A small multi-label audio tagger, trained from scratch: batches of 128.
Rows from block 4, named by matrix and row number. Each number is 50 + 12 x the weight over its row's rms, rounded and kept within 0 to 99. All counts start at 0. After the name is the row's rms in percent of the matrix's.
# weight_ih_l0_reverse: LSTM input weights, backward direction (gates i, f, g, o stacked) (model.rnn.0.rnn.weight_ih_l0_reverse, 768x640), inputs 428-639
weight_ih_l0_reverse.733 103:41 52 62 44 39 41 43 66 51 52 44 28 37 43 43 41 52 46 54 37 30 40 42 57 43 48 81 51 44 49 49 52 47 66 32 45 38 54 37 50 57 55 58 56 64 33 57 76 41 43 62 51 50 64 48 59 42 57 34 52 57 49 64 39 63 45 69 55 32 43 29 58 69 32 55 48 36 30 44 47 71 38 55 64 51 36 55 48 56 59 45 27 48 75 55 61 64 91 41 48 62 69 62 51 55 49 40 60 32 42 54 66 49 55 30 31 73 44 52 60 51 61 56 43 39 49 70 42 61 35 45 55 44 38 49 74 51 47 70 40 40 42 47 49 61 77 40 33 54 55 40 45 48 46 68 58 55 61 28 44 51 47 70 26 54 71 59 65 39 75 48 50 60 62 51 36 56 40 70 58 41 48 42 39 40 56 60 74 73 52 60 62 26 65 40 49 46 51 71 61 44 58 52 65 53 45 47 39 55 70 64 43
weight_ih_l0_reverse.734 106:40 58 40 64 40 43 49 35 22 52 54 55 29 53 51 44 33 45 81 69 53 46 47 42 51 34 60 63 66 62 51 59 46 43 35 40 37 46 59 45 54 27 64 49 35 51 65 58 65 66 52 53 31 57 53 64 55 29 59 42 38 64 51 23 65 49 64 42 59 46 47 57 55 38 38 55 66 33 56 45 40 64 55 50 59 59 42 79 71 56 66 55 32 23 55 39 39 56 46 37 56 47 43 51 28 52 41 51 24 61 58 41 47 62 60 43 44 38 55 52 41 45 47 45 81 49 65 70 48 48 74 62 53 58 38 43 25 48 80 54 33 68 50 56 47 40 56 64 66 57 49 53 49 39 31 49 41 56 27 52 68 55 66 48 40 42 66 29 60 52 65 43 60 51 60 70 41 51 41 40 57 61 78 66 39 41 56 30 60 49 38 57 54 60 58 38 59 35 29 40 40 50 43 63 54 51 57 52 79 50 44 55
weight_ih_l0_reverse.735 093:60 77 41 38 71 59 50 64 52 60 21 34 48 41 62 51 51 36 44 42 43 40 36 55 54 46 52 54 46 47 52 52 40 76 63 53 50 65 40 36 47 55 55 51 58 51 61 39 62 46 52 45 47 67 71 42 55 26 43 65 69 63 49 39 44 42 30 50 52 70 66 56 40 36 62 40 20 29 56 54 37 51 74 49 45 49 47 40 57 60 50 43 63 36 36 44 49 64 49 73 46 52 60 49 47 58 31 67 37 58 52 37 35 34 53 53 43 38 60 37 45 54 31 53 70 48 36 52 61 48 52 34 45 23 45 48 64 82 41 41 42 54 52 65 69 47 47 43 55 33 50 60 41 52 48 51 44 46 48 49 52 46 28 62 52 33 43 31 45 36 38 71 51 56 54 73 70 50 54 61 33 61 64 42 77 39 63 55 45 43 38 46 47 60 63 74 61 40 44 55 38 51 51 33 51 44 46 66 46 52 28 57
weight_ih_l0_reverse.736 101:42 36 32 32 57 68 50 55 39 67 65 75 54 51 29 32 53 78 50 46 40 57 38 35 32 51 50 47 54 52 50 37 65 53 59 64 52 36 58 44 41 65 51 49 51 43 66 25 46 24 52 63 63 44 73 43 50 42 66 47 48 35 56 77 66 43 47 57 48 56 49 52 55 56 39 53 67 40 32 32 45 65 50 53 42 63 72 48 22 42 41 54 53 65 59 32 62 56 57 29 50 47 57 59 43 67 55 46 40 41 53 45 50 31 66 44 60 45 51 32 55 08 31 43 47 28 57 57 42 54 50 61 56 41 61 48 51 40 53 68 51 54 54 52 47 35 65 52 80 46 52 43 61 48 48 50 73 27 58 52 65 41 56 35 72 63 56 44 50 53 35 52 53 46 41 48 45 33 44 56 35 42 57 55 36 42 31 47 53 22 21 45 65 70 46 31 47 37 36 49 65 66 53 49 57 45 56 56 40 73 56 50
weight_ih_l0_reverse.737 098:48 57 61 47 44 38 51 57 56 46 39 52 51 47 60 61 60 51 42 59 42 47 52 84 40 35 57 58 63 44 52 54 63 38 46 40 77 58 48 28 72 47 41 33 58 58 68 44 41 37 54 61 52 68 40 63 56 60 63 44 32 42 53 37 29 57 34 43 52 27 63 57 50 54 49 44 41 52 52 61 32 61 47 44 74 53 49 67 66 43 72 40 58 45 64 81 35 59 35 40 49 45 49 49 51 65 39 43 36 71 50 36 40 54 37 43 55 59 43 44 46 35 31 56 59 53 18 59 48 55 41 46 30 61 50 52 46 45 42 45 62 35 43 47 45 50 40 55 40 35 52 34 52 50 53 61 45 45 55 59 24 50 76 55 81 42 58 44 58 39 64 48 48 43 59 52 44 49 32 55 53 32 48 27 62 49 62 42 35 77 61 54 68 35 60 38 47 45 39 44 49 47 51 54 64 53 76 49 41 50 52 54
weight_ih_l0_reverse.738 101:57 73 69 63 87 42 53 58 56 62 57 27 36 55 58 59 53 55 59 49 31 41 59 34 46 39 46 62 35 42 51 26 41 35 44 43 68 61 55 53 63 56 62 52 69 67 52 52 59 66 55 37 61 49 63 44 54 31 53 37 38 42 56 41 33 43 78 47 78 42 45 54 45 59 47 44 52 54 65 34 53 58 36 40 50 49 50 47 39 63 49 32 53 27 63 35 31 63 58 49 62 26 37 51 35 44 45 67 24 42 48 59 29 67 54 47 67 59 29 47 33 28 34 52 55 46 52 51 68 56 60 62 52 67 62 54 53 54 56 44 43 60 79 47 63 35 61 38 57 71 50 48 19 41 56 61 53 49 51 66 53 55 65 54 48 38 47 33 64 66 41 54 56 48 52 57 60 55 45 42 57 42 52 53 56 49 53 50 50 54 38 45 33 63 53 37 35 36 31 56 34 37 48 61 47 56 70 53 42 46 71 59
weight_ih_l0_reverse.739 100:37 72 59 66 37 40 37 36 66 53 53 67 45 37 49 48 58 60 48 47 50 40 56 46 47 49 60 41 43 56 75 67 63 37 63 42 39 54 63 19 63 46 52 42 62 59 37 30 40 74 48 39 43 31 55 36 64 34 58 47 46 44 38 72 31 54 41 61 66 51 58 56 49 35 77 54 77 69 38 57 52 45 46 46 41 50 58 50 37 66 50 32 61 52 45 55 53 75 56 47 51 34 49 55 54 57 48 63 53 51 46 47 56 48 50 44 41 39 42 44 59 62 33 55 39 27 59 45 36 49 31 57 52 42 20 43 44 50 60 31 50 62 60 53 51 48 72 55 41 48 42 59 56 43 35 55 39 46 51 51 51 33 63 55 49 34 33 42 55 32 33 53 58 44 56 31 42 44 58 54 41 53 54 50 42 44 57 54 54 54 51 37 52 41 35 52 21 58 38 70 36 57 12 49 61 32 44 38 64 44 62 48
weight_ih_l0_reverse.740 098:38 49 30 19 52 47 48 37 64 57 49 63 63 46 53 29 61 58 44 65 37 69 65 58 38 45 30 42 29 65 67 54 29 64 41 37 55 73 35 42 55 46 60 62 48 37 79 39 48 58 66 63 29 68 51 45 37 47 68 34 28 48 54 54 46 46 46 42 45 55 45 46 56 50 46 73 63 43 52 47 37 39 55 34 47 35 57 50 41 62 58 36 28 54 41 40 91 54 35 40 63 47 56 66 78 42 61 57 46 63 50 36 58 39 56 45 56 31 53 45 44 51 45 48 29 40 70 38 47 39 42 46 49 43 46 61 14 26 73 53 60 62 61 38 37 61 71 65 69 56 48 49 50 56 61 60 61 53 37 56 36 63 66 49 50 43 62 48 65 51 60 39 57 48 44 21 25 44 49 51 54 71 73 39 38 43 41 62 44 54 53 62 56 43 56 46 53 48 57 53 49 67 48 57 36 66 34 60 18 48 56 52
weight_ih_l0_reverse.741 093:31 61 31 37 31 53 57 57 34 55 47 31 49 48 45 52 50 56 38 55 51 57 37 53 43 44 56 85 54 49 58 39 63 46 59 39 43 47 53 36 44 67 59 54 29 45 42 61 59 25 44 27 46 65 58 33 43 39 86 53 54 77 57 28 47 68 45 68 52 58 59 46 49 55 66 52 35 57 44 59 27 50 32 49 52 52 38 76 46 21 61 44 25 33 28 65 51 44 55 69 48 39 47 52 54 50 38 46 50 44 51 41 48 42 46 55 80 34 51 50 50 28 58 52 58 65 52 49 42 50 72 44 55 20 49 63 71 46 46 51 48 71 47 55 67 34 35 55 44 59 58 54 46 39 55 45 47 66 57 36 59 39 66 66 43 67 68 78 69 48 24 42 30 58 10 42 59 54 52 57 63 56 62 59 61 47 64 51 59 33 72 38 75 42 40 43 60 50 33 43 53 62 57 34 56 55 45 38 43 39 61 53
weight_ih_l0_reverse.742 107:53 74 35 44 64 57 36 47 43 53 30 48 53 41 43 69 54 63 55 58 43 58 34 52 43 55 70 57 50 52 46 53 51 42 40 50 48 41 46 47 41 49 39 56 49 43 59 48 46 68 40 42 38 43 65 24 43 46 34 51 59 47 59 32 50 56 52 64 45 49 50 52 46 64 51 58 56 47 56 61 57 53 65 28 20 52 54 36 51 49 54 43 34 43 44 55 44 52 63 37 39 48 71 51 48 58 62 43 28 57 54 63 61 72 31 34 33 40 53 72 41 57 56 52 40 33 52 41 55 43 55 75 52 74 38 74 40 53 36 65 58 49 55 63 29 56 57 54 46 46 54 49 49 37 57 68 44 30 51 36 53 53 39 29 47 50 49 57 45 56 51 41 43 50 63 63 56 59 69 45 63 59 39 41 72 60 36 38 40 45 76 69 60 59 69 42 54 56 43 56 31 40 66 64 50 69 52 60 32 38 49 43
weight_ih_l0_reverse.743 095:73 38 51 50 44 49 50 53 40 34 49 34 32 60 56 37 56 59 47 49 53 64 43 48 42 79 52 65 37 49 45 54 51 70 35 47 63 35 40 55 35 59 35 54 56 56 57 36 63 28 54 60 39 52 33 47 57 32 67 49 40 55 35 39 59 55 52 53 59 66 34 58 32 47 53 45 65 55 62 50 59 59 48 65 33 50 45 31 52 49 45 63 66 67 62 49 52 50 67 35 42 62 72 68 58 31 35 37 49 56 62 79 64 60 30 52 61 57 61 37 58 66 53 37 57 42 50 52 39 43 44 56 54 46 50 31 36 61 46 35 44 44 55 38 54 53 63 51 53 63 60 66 56 52 52 48 52 45 66 24 35 53 60 56 78 37 52 64 76 29 42 36 42 49 54 57 48 70 50 28 49 35 66 81 46 50 43 56 50 43 41 26 65 52 43 41 40 54 64 57 59 51 27 56 33 26 40 32 43 40 39 40
weight_ih_l0_reverse.744 104:48 58 48 33 48 50 54 52 53 61 37 63 65 48 63 62 66 33 52 54 71 53 47 48 59 56 45 65 53 32 44 40 41 35 61 41 63 68 42 39 37 46 55 42 51 63 55 49 38 66 68 45 32 58 33 31 40 42 57 51 59 69 79 40 40 54 56 57 46 57 66 54 41 69 60 57 44 40 46 62 47 53 57 49 49 63 73 47 51 48 54 44 49 36 32 25 63 48 40 47 38 42 54 76 50 58 51 50 48 52 62 58 56 45 34 40 43 55 35 47 49 60 49 37 58 45 72 60 72 72 44 72 61 59 43 53 34 68 52 63 34 52 37 52 55 54 51 51 71 72 53 46 55 61 41 49 50 50 36 53 65 34 49 59 42 60 83 49 59 36 58 60 66 54 28 30 50 32 61 49 60 57 42 68 51 49 31 52 37 56 57 42 60 44 62 63 44 71 45 47 59 38 60 45 73 57 63 36 56 43 56 51
weight_ih_l0_reverse.745 107:82 59 34 44 35 57 57 51 48 48 74 42 49 44 67 70 31 59 65 62 36 51 60 43 49 45 36 89 62 53 45 31 49 40 60 43 59 49 66 71 33 46 53 73 40 48 59 51 37 36 39 48 45 56 52 49 39 56 62 49 40 31 30 51 59 63 59 77 59 51 62 38 44 72 34 48 39 52 47 40 41 43 51 30 48 57 48 58 46 27 53 58 46 43 44 51 52 44 59 42 44 48 69 66 69 44 46 70 51 28 69 53 71 58 61 61 44 53 35 43 57 30 48 40 34 37 61 41 41 36 43 65 50 37 49 37 54 56 62 50 44 58 62 40 27 45 38 29 52 58 62 65 47 56 35 28 73 51 54 56 41 65 48 63 27 39 38 61 55 58 38 53 41 50 24 71 38 50 56 61 72 57 40 38 62 69 52 36 43 58 39 35 75 64 36 47 41 50 66 46 48 53 54 57 44 35 49 33 36 42 37 45
weight_ih_l0_reverse.746 103:67 55 42 36 49 69 32 51 45 49 43 56 54 61 55 52 52 47 36 37 55 57 58 51 22 44 51 38 58 51 44 41 67 67 62 57 63 44 28 49 43 45 40 52 16 43 48 41 56 37 63 40 68 46 49 40 49 35 67 73 50 44 54 38 52 41 44 80 51 52 46 34 52 32 53 68 41 46 53 39 38 41 52 53 43 46 47 27 43 36 48 59 61 46 51 47 51 50 37 53 36 64 27 42 66 40 22 50 27 45 36 43 51 60 58 44 51 37 50 57 54 47 42 55 50 65 90 47 49 65 59 70 75 44 58 61 41 44 52 30 47 29 59 39 44 39 37 42 73 41 57 48 55 56 69 46 61 44 54 44 45 67 35 61 73 52 61 32 55 41 56 28 31 41 51 42 56 44 40 44 61 45 68 81 67 49 38 41 54 52 29 45 75 50 59 59 55 51 59 47 34 41 60 36 43 50 57 74 41 62 55 42
weight_ih_l0_reverse.747 101:64 60 67 49 48 33 61 76 58 61 43 74 47 49 60 46 58 25 35 43 74 48 45 49 30 41 57 59 75 41 55 40 52 49 34 46 51 41 39 55 59 54 32 53 47 40 50 47 31 29 41 60 43 40 43 45 48 45 39 39 84 60 53 36 43 45 24 54 58 56 54 55 51 66 38 51 36 50 48 53 47 51 40 57 40 31 47 46 46 76 66 57 71 56 59 59 44 45 45 21 43 41 95 38 50 27 59 60 34 56 58 69 41 34 45 41 44 50 66 34 58 65 24 55 46 39 80 53 28 46 55 48 48 45 33 48 56 54 82 57 58 40 57 46 55 41 48 68 48 56 41 56 65 45 44 58 62 41 41 52 50 34 42 52 61 40 53 65 73 59 49 72 69 43 46 28 28 50 44 44 53 56 70 47 37 36 57 41 54 59 47 58 50 52 49 37 42 53 37 52 49 51 53 55 72 70 40 62 61 39 65 64
weight_ih_l0_reverse.748 112:30 39 44 53 51 54 47 48 50 30 50 29 60 46 56 42 51 57 35 38 72 51 53 37 43 41 62 77 55 50 26 73 58 52 68 53 62 49 85 67 52 67 44 59 39 67 42 58 39 45 50 43 55 56 47 50 53 44 57 39 52 45 40 58 43 51 28 62 65 56 50 38 50 66 41 54 37 52 48 60 66 74 48 62 39 65 26 43 57 50 62 61 59 44 19 58 36 74 47 45 48 25 42 50 60 47 49 44 70 66 56 59 54 62 49 86 50 36 31 35 62 49 58 46 24 63 43 52 63 52 64 50 47 53 50 42 46 47 39 52 54 43 66 28 33 27 39 65 46 41 66 46 49 46 49 56 68 50 40 43 56 68 68 65 70 12 47 45 60 49 69 62 51 57 44 66 61 46 53 67 56 34 44 55 40 32 54 60 40 53 52 45 42 47 39 66 53 50 56 32 59 49 38 50 48 52 29 62 62 54 61 61
weight_ih_l0_reverse.749 103:12 59 56 51 53 65 42 70 56 57 50 84 46 58 42 49 39 53 42 40 44 39 56 58 37 60 62 50 31 54 45 70 44 64 51 29 52 52 31 45 56 60 67 64 54 51 44 39 46 34 39 47 64 30 61 63 45 37 63 42 40 51 53 44 45 43 34 32 52 36 34 38 63 38 51 35 40 36 56 65 45 41 56 54 58 53 50 52 29 58 46 61 51 46 29 32 16 53 59 42 55 40 51 45 45 29 35 57 54 57 45 47 51 51 42 47 51 58 41 38 56 47 47 46 53 48 34 69 54 30 54 24 36 58 55 49 52 69 48 45 49 40 50 50 48 53 44 55 48 34 56 53 55 67 57 50 64 38 43 52 49 37 59 47 47 32 40 47 59 26 54 52 31 64 65 68 43 47 67 45 44 66 44 57 37 50 66 43 29 45 50 57 66 48 57 47 69 54 43 35 57 48 44 61 62 41 57 63 16 86 45 57
weight_ih_l0_reverse.750 101:32 34 49 37 31 64 53 40 47 30 23 40 45 41 43 52 46 49 63 63 69 50 37 63 53 48 37 57 45 54 57 64 46 32 38 60 38 37 65 27 49 62 50 59 65 67 65 54 41 43 51 55 47 51 43 62 69 48 63 70 50 72 34 44 35 51 56 32 25 57 50 42 48 48 47 41 44 63 61 45 34 44 58 53 65 47 58 44 71 37 66 69 50 67 46 36 59 50 24 44 52 38 54 53 48 65 61 46 64 56 55 53 58 35 24 52 76 70 58 67 45 45 39 41 43 63 66 30 69 85 50 54 61 36 35 60 38 53 60 41 38 68 53 46 62 61 59 67 68 50 46 26 52 55 51 56 48 57 47 46 42 25 44 33 58 37 47 51 60 46 61 44 40 66 48 73 53 48 43 53 52 47 38 39 34 59 54 70 35 41 76 80 56 49 58 69 49 44 51 40 62 60 50 33 58 33 37 61 42 36 42 51
weight_ih_l0_reverse.751 104:74 50 27 41 50 54 64 49 50 58 54 44 47 72 61 55 63 66 66 38 48 43 35 52 32 52 77 31 53 65 34 33 62 45 48 44 74 51 55 64 44 58 83 52 58 54 40 70 52 32 42 42 62 50 36 51 54 83 53 55 60 48 63 42 27 67 49 69 57 32 47 63 37 47 65 54 51 43 55 50 54 56 57 44 62 57 34 76 37 75 63 63 32 50 42 76 38 41 55 34 66 60 46 44 43 55 51 49 44 35 44 54 49 31 67 46 38 22 40 46 45 34 34 44 56 51 37 46 73 41 57 47 31 63 37 22 46 63 57 50 54 37 73 58 38 59 32 40 56 25 58 58 58 49 51 40 51 65 35 39 56 26 35 37 86 62 62 14 58 37 57 50 51 42 52 59 51 60 53 48 57 64 53 57 45 34 38 26 25 61 63 42 58 41 46 35 40 45 60 54 39 67 52 47 77 45 51 42 54 55 56 57
weight_ih_l0_reverse.752 105:55 72 29 60 43 61 56 78 52 53 36 61 52 36 52 53 45 48 67 46 35 52 38 49 49 61 35 29 76 39 34 61 41 57 61 51 50 57 64 43 36 49 56 50 47 35 61 60 69 62 28 57 63 66 39 68 23 59 47 66 44 37 45 48 70 57 42 48 62 51 39 58 58 38 26 74 63 55 64 31 47 54 57 43 58 48 73 45 71 28 50 81 54 40 25 50 67 61 44 53 40 36 27 47 66 45 36 50 65 46 39 50 45 57 55 45 51 62 50 50 53 63 42 60 49 48 37 42 33 51 44 38 54 45 51 50 37 44 49 50 41 28 57 45 54 46 56 58 49 53 60 64 49 38 24 51 64 49 40 46 41 37 33 39 71 29 47 45 71 84 67 41 64 45 47 47 50 60 51 49 41 46 61 77 63 28 51 54 45 56 54 51 70 48 39 69 27 55 47 48 44 55 51 41 64 28 29 43 67 57 48 47
weight_ih_l0_reverse.753 104:56 33 54 58 57 65 29 49 47 37 53 30 35 39 42 40 43 50 35 45 45 52 67 56 61 68 27 39 52 50 70 43 43 61 42 37 73 78 63 51 34 53 47 51 62 47 64 36 52 55 62 59 35 42 59 48 40 58 65 39 60 60 59 49 62 47 67 51 45 58 65 34 53 26 36 34 26 44 50 41 42 31 62 54 58 47 38 47 41 47 50 50 63 40 50 59 30 60 50 47 50 61 49 66 54 57 34 65 49 65 42 36 28 54 19 68 44 47 43 43 26 40 64 38 42 28 44 27 61 40 37 52 51 39 49 52 74 52 51 41 50 50 50 37 39 54 58 52 50 53 39 54 48 35 61 39 48 55 69 56 47 35 65 28 40 45 75 61 34 66 27 58 59 49 59 66 53 38 62 51 33 50 55 33 55 54 73 63 61 49 34 63 56 42 57 53 64 38 73 49 79 48 46 48 53 35 54 52 64 57 39 65
weight_ih_l0_reverse.754 119:53 47 47 63 53 54 52 42 48 48 51 48 57 40 61 54 60 40 62 61 23 51 52 51 68 51 64 46 52 66 56 74 41 65 58 30 57 90 50 56 58 60 62 77 52 29 34 62 50 46 54 41 57 29 43 70 46 95 39 64 64 42 37 33 50 81 37 54 46 36 40 45 24 42 68 52 30 44 44 80 33 51 38 37 75 59 44 51 45 67 66 64 47 65 47 44 52 58 48 44 35 39 52 47 76 45 72 53 68 40 36 40 56 42 47 45 54 50 40 56 59 40 53 80 51 40 60 27 45 51 67 41 39 44 57 57 52 44 33 47 46 43 63 55 44 56 52 62 45 29 41 40 41 45 48 25 63 63 35 46 56 38 57 61 49 41 44 62 36 54 60 50 27 70 43 49 52 85 56 54 68 41 40 57 60 58 05 52 28 46 32 38 57 51 64 48 37 81 50 99 59 34 54 45 66 46 41 50 35 62 40 57
weight_ih_l0_reverse.755 102:84 35 56 66 44 59 52 44 54 41 63 28 41 25 73 52 37 54 39 51 78 54 57 51 60 48 77 53 64 57 50 44 56 58 62 59 46 48 31 58 40 41 69 66 45 52 36 41 36 33 55 40 24 48 44 58 59 57 42 54 62 58 38 49 45 20 46 51 56 65 48 58 47 55 79 46 43 52 67 57 47 43 61 46 51 45 44 61 35 54 47 41 43 30 54 44 64 60 52 47 43 52 43 49 55 45 38 54 47 64 60 59 61 54 40 45 51 49 30 55 42 35 63 32 56 52 63 64 49 55 42 25 58 47 47 36 40 33 50 45 52 54 30 42 39 59 52 43 73 60 49 23 33 45 50 57 39 47 35 62 52 41 61 54 63 50 55 35 47 81 72 49 61 49 58 47 55 53 54 46 77 49 33 58 44 56 58 46 46 40 39 58 50 69 65 47 39 61 48 39 41 44 49 54 43 41 45 31 66 43 51 53
weight_ih_l0_reverse.756 104:41 27 41 36 42 55 45 51 48 43 43 51 53 55 63 50 23 47 35 34 44 54 43 53 48 34 68 44 75 55 62 54 55 54 65 20 49 52 55 39 48 53 60 28 37 51 69 49 52 09 56 43 70 57 52 35 59 72 60 54 50 51 28 27 38 33 30 43 63 29 60 54 49 62 68 53 48 46 53 47 50 60 51 40 36 52 57 53 40 61 35 39 55 76 74 51 29 45 30 66 66 74 37 54 52 64 67 51 61 77 63 50 47 57 91 49 39 45 57 70 55 43 46 50 40 34 49 59 49 44 42 31 51 59 43 52 50 56 62 62 40 57 34 19 51 48 35 63 58 55 50 54 46 57 65 55 60 40 41 37 36 92 67 52 55 67 52 49 47 49 64 50 34 43 59 48 66 35 49 45 44 87 53 46 40 48 31 43 53 44 52 48 59 43 38 45 50 55 67 49 53 70 49 41 53 60 51 52 46 57 60 60
weight_ih_l0_reverse.757 100:44 46 38 29 52 78 41 65 47 63 40 31 73 52 31 60 48 56 53 43 53 59 38 40 46 62 59 55 52 52 53 47 41 57 54 50 68 55 59 58 59 64 53 60 39 53 54 60 59 54 81 45 48 67 60 58 55 46 56 74 67 43 27 34 43 27 67 47 70 42 57 38 49 66 53 39 39 52 39 45 65 37 36 32 37 35 65 49 13 57 42 38 30 66 37 34 46 50 44 61 41 56 77 41 44 53 46 45 53 49 66 53 50 44 27 17 38 52 49 41 59 43 50 65 49 68 39 39 51 69 64 57 33 42 46 47 44 60 32 24 65 58 45 42 44 50 43 46 60 55 44 29 52 38 37 64 41 60 61 59 45 41 33 36 59 40 46 54 67 70 40 45 29 41 45 55 61 55 54 46 60 29 35 57 54 34 37 44 33 33 25 36 46 60 61 67 30 67 47 53 46 66 40 59 63 35 30 33 33 67 75 68
weight_ih_l0_reverse.758 103:49 53 47 42 42 50 59 47 42 52 31 52 59 70 34 61 51 50 61 54 55 65 49 65 41 64 38 50 51 31 69 44 62 59 57 58 45 41 53 47 53 50 48 57 53 57 47 49 48 24 55 54 60 55 57 46 70 54 52 61 55 45 33 51 38 40 45 42 58 61 44 38 51 46 31 46 47 62 57 36 39 52 55 37 62 44 35 50 54 35 33 57 37 65 30 40 49 60 25 46 62 34 36 61 54 45 57 45 39 51 62 45 37 35 57 65 53 53 65 43 42 41 44 46 53 53 54 39 56 36 42 39 19 38 43 77 47 55 67 48 48 67 27 34 42 72 63 63 47 45 73 41 45 73 57 70 41 45 61 44 34 58 54 71 47 43 55 32 60 47 26 50 57 47 18 51 31 54 48 40 61 14 62 51 35 40 56 54 58 46 80 64 69 63 44 65 48 57 46 60 60 76 35 31 47 52 30 53 43 54 27 63
weight_ih_l0_reverse.759 104:58 61 50 42 38 59 58 57 48 46 32 48 26 35 45 46 41 49 66 49 73 48 60 27 48 52 56 40 43 54 64 66 37 39 50 21 34 44 19 61 50 50 57 58 57 49 71 58 41 53 66 48 65 40 32 48 48 17 46 42 28 69 63 64 32 52 57 66 47 46 68 44 55 36 51 65 52 68 46 57 47 48 46 46 54 58 51 48 73 23 65 83 54 43 47 49 51 49 58 57 55 48 51 40 42 42 50 47 47 43 62 67 37 52 33 49 55 62 65 47 70 53 52 35 44 48 19 46 46 52 43 53 40 73 57 52 39 50 37 59 45 35 45 31 37 48 49 61 51 61 55 44 38 60 57 42 49 52 21 31 35 43 34 78 74 40 41 32 43 35 69 38 65 47 54 34 69 48 50 36 39 64 52 40 63 57 60 46 25 52 51 49 39 63 73 49 38 26 35 50 52 31 25 62 79 61 60 67 43 47 32 50
weight_ih_l0_reverse.760 092:60 60 58 41 57 57 51 61 60 46 53 61 82 62 43 38 58 57 67 39 70 57 42 50 42 49 41 52 70 65 35 62 43 54 81 52 47 52 58 57 54 42 29 53 60 42 41 42 50 59 42 37 26 45 55 53 43 61 50 54 51 40 51 58 30 40 42 39 53 70 38 54 51 47 71 47 42 34 58 48 50 74 69 52 29 53 41 52 70 64 54 42 69 56 51 52 71 59 48 48 51 56 37 49 44 57 32 59 64 67 31 53 54 67 40 33 57 49 51 51 46 77 49 35 60 47 36 95 50 53 44 45 36 51 57 39 56 36 60 52 36 45 43 50 65 70 43 41 45 54 48 42 58 49 62 62 44 38 59 25 47 40 70 48 59 58 46 58 55 33 64 50 43 64 55 45 42 61 28 45 36 65 51 38 49 36 35 62 23 48 40 58 32 44 68 36 45 34 50 63 38 62 79 64 50 51 55 55 57 59 70 59
weight_ih_l0_reverse.761 111:60 57 35 39 30 28 42 49 41 41 79 47 41 62 46 36 56 44 58 49 58 35 32 39 50 53 43 49 56 41 32 62 57 43 72 53 23 38 49 86 64 55 56 56 35 58 57 57 42 48 45 49 37 53 56 59 42 52 48 58 51 72 55 46 65 46 37 73 55 36 47 45 39 56 36 63 48 48 48 52 46 40 36 51 67 35 57 56 56 42 44 53 55 57 61 43 64 55 49 73 21 37 46 45 50 32 52 52 66 36 53 87 34 46 40 58 55 57 28 64 51 41 61 39 68 28 53 62 50 61 62 67 46 47 60 44 34 53 58 61 34 61 62 49 59 47 63 25 48 40 56 44 45 53 38 57 54 48 60 64 42 33 44 62 59 47 37 45 48 62 56 58 66 63 44 57 47 64 51 56 54 59 57 49 38 23 72 70 38 43 43 45 38 58 47 44 38 48 48 56 40 34 76 62 64 32 39 54 72 59 61 51
weight_ih_l0_reverse.762 103:37 40 41 60 59 59 57 52 58 50 54 35 47 32 40 51 53 46 54 53 40 43 40 68 44 59 58 43 67 48 54 56 57 45 63 75 52 45 35 49 36 56 54 44 44 55 43 41 41 41 57 51 32 51 66 49 45 43 48 87 62 45 28 40 34 40 45 53 49 46 45 54 49 44 54 53 31 49 71 48 50 42 51 55 60 43 41 38 51 55 41 40 51 39 74 61 39 55 50 46 51 47 58 64 41 55 39 53 35 62 65 52 46 48 41 39 41 49 55 72 60 70 59 40 62 66 43 42 46 98 46 47 43 45 29 80 56 37 55 55 38 46 37 40 39 61 38 72 14 52 49 40 49 55 43 61 49 61 58 57 50 47 29 59 69 64 59 43 45 49 61 68 62 47 50 53 29 61 76 39 41 47 41 65 48 39 68 44 41 51 32 43 51 42 53 57 50 67 75 69 62 71 43 55 53 32 51 39 50 33 44 50
weight_ih_l0_reverse.763 111:58 35 49 45 68 60 61 49 50 54 51 54 54 61 46 47 53 55 59 44 29 55 56 26 51 53 71 73 69 51 30 65 36 49 67 53 33 58 52 62 54 59 38 69 39 45 38 55 54 47 63 57 26 49 29 57 44 62 53 84 40 66 50 49 38 50 39 28 32 53 45 37 60 47 43 48 35 39 54 66 33 55 52 48 37 52 48 52 51 91 58 42 41 60 27 52 63 61 38 49 50 71 47 43 67 60 57 52 59 67 47 51 40 59 70 60 40 42 56 73 47 40 40 35 41 51 55 70 54 59 40 42 53 38 46 44 35 55 31 68 49 54 52 40 80 41 41 40 54 67 37 39 53 50 49 18 71 39 50 42 37 44 71 48 39 38 43 51 65 63 62 24 45 46 43 49 49 43 36 67 66 59 63 67 32 45 52 42 55 40 52 60 48 40 33 49 40 46 52 50 48 64 50 36 34 35 37 86 42 20 42 57
weight_ih_l0_reverse.764 099:44 38 45 59 48 55 55 52 54 62 37 64 60 28 41 62 48 56 49 56 48 66 29 55 34 63 56 65 48 59 61 51 65 51 61 41 44 24 54 28 30 49 62 40 44 48 48 42 52 39 54 36 59 41 35 59 65 48 62 58 59 31 69 57 42 41 44 53 26 27 37 61 41 50 58 53 22 31 64 52 72 50 47 44 44 45 57 37 66 34 61 54 53 44 37 51 64 77 48 43 55 45 37 53 48 57 37 49 44 41 70 56 72 50 58 41 51 50 46 27 63 30 43 50 58 48 70 29 47 72 50 62 68 36 18 34 35 63 52 32 57 49 33 64 22 71 56 53 52 52 37 31 49 41 45 49 67 58 52 57 37 46 44 44 71 65 58 58 58 32 44 56 43 51 58 52 72 27 56 59 63 33 68 40 46 38 59 45 29 51 48 66 66 43 72 39 60 52 54 78 65 49 30 73 55 59 61 45 67 48 43 39
weight_ih_l0_reverse.765 101:58 51 33 48 41 60 50 40 57 53 33 56 34 54 54 52 68 71 28 34 62 59 57 51 42 61 54 23 44 63 59 44 65 23 36 86 37 53 44 43 57 47 49 46 58 55 53 33 55 54 60 54 41 40 31 47 47 45 63 43 67 33 50 49 47 53 49 50 45 63 44 61 51 63 51 51 49 73 37 56 57 47 42 61 44 40 64 65 55 63 49 30 50 44 67 34 50 56 57 34 32 56 56 47 31 44 46 42 59 56 30 40 43 57 49 38 48 51 49 40 49 70 43 69 47 39 45 73 40 47 46 38 79 47 55 45 34 50 66 46 66 64 40 57 53 53 44 53 48 50 46 53 60 56 52 46 55 51 46 41 47 62 49 59 42 64 42 48 50 53 63 39 55 49 74 20 46 49 40 41 31 46 47 37 45 46 36 42 51 51 73 30 44 53 41 49 48 44 59 61 13 44 39 55 38 27 46 47 36 61 51 64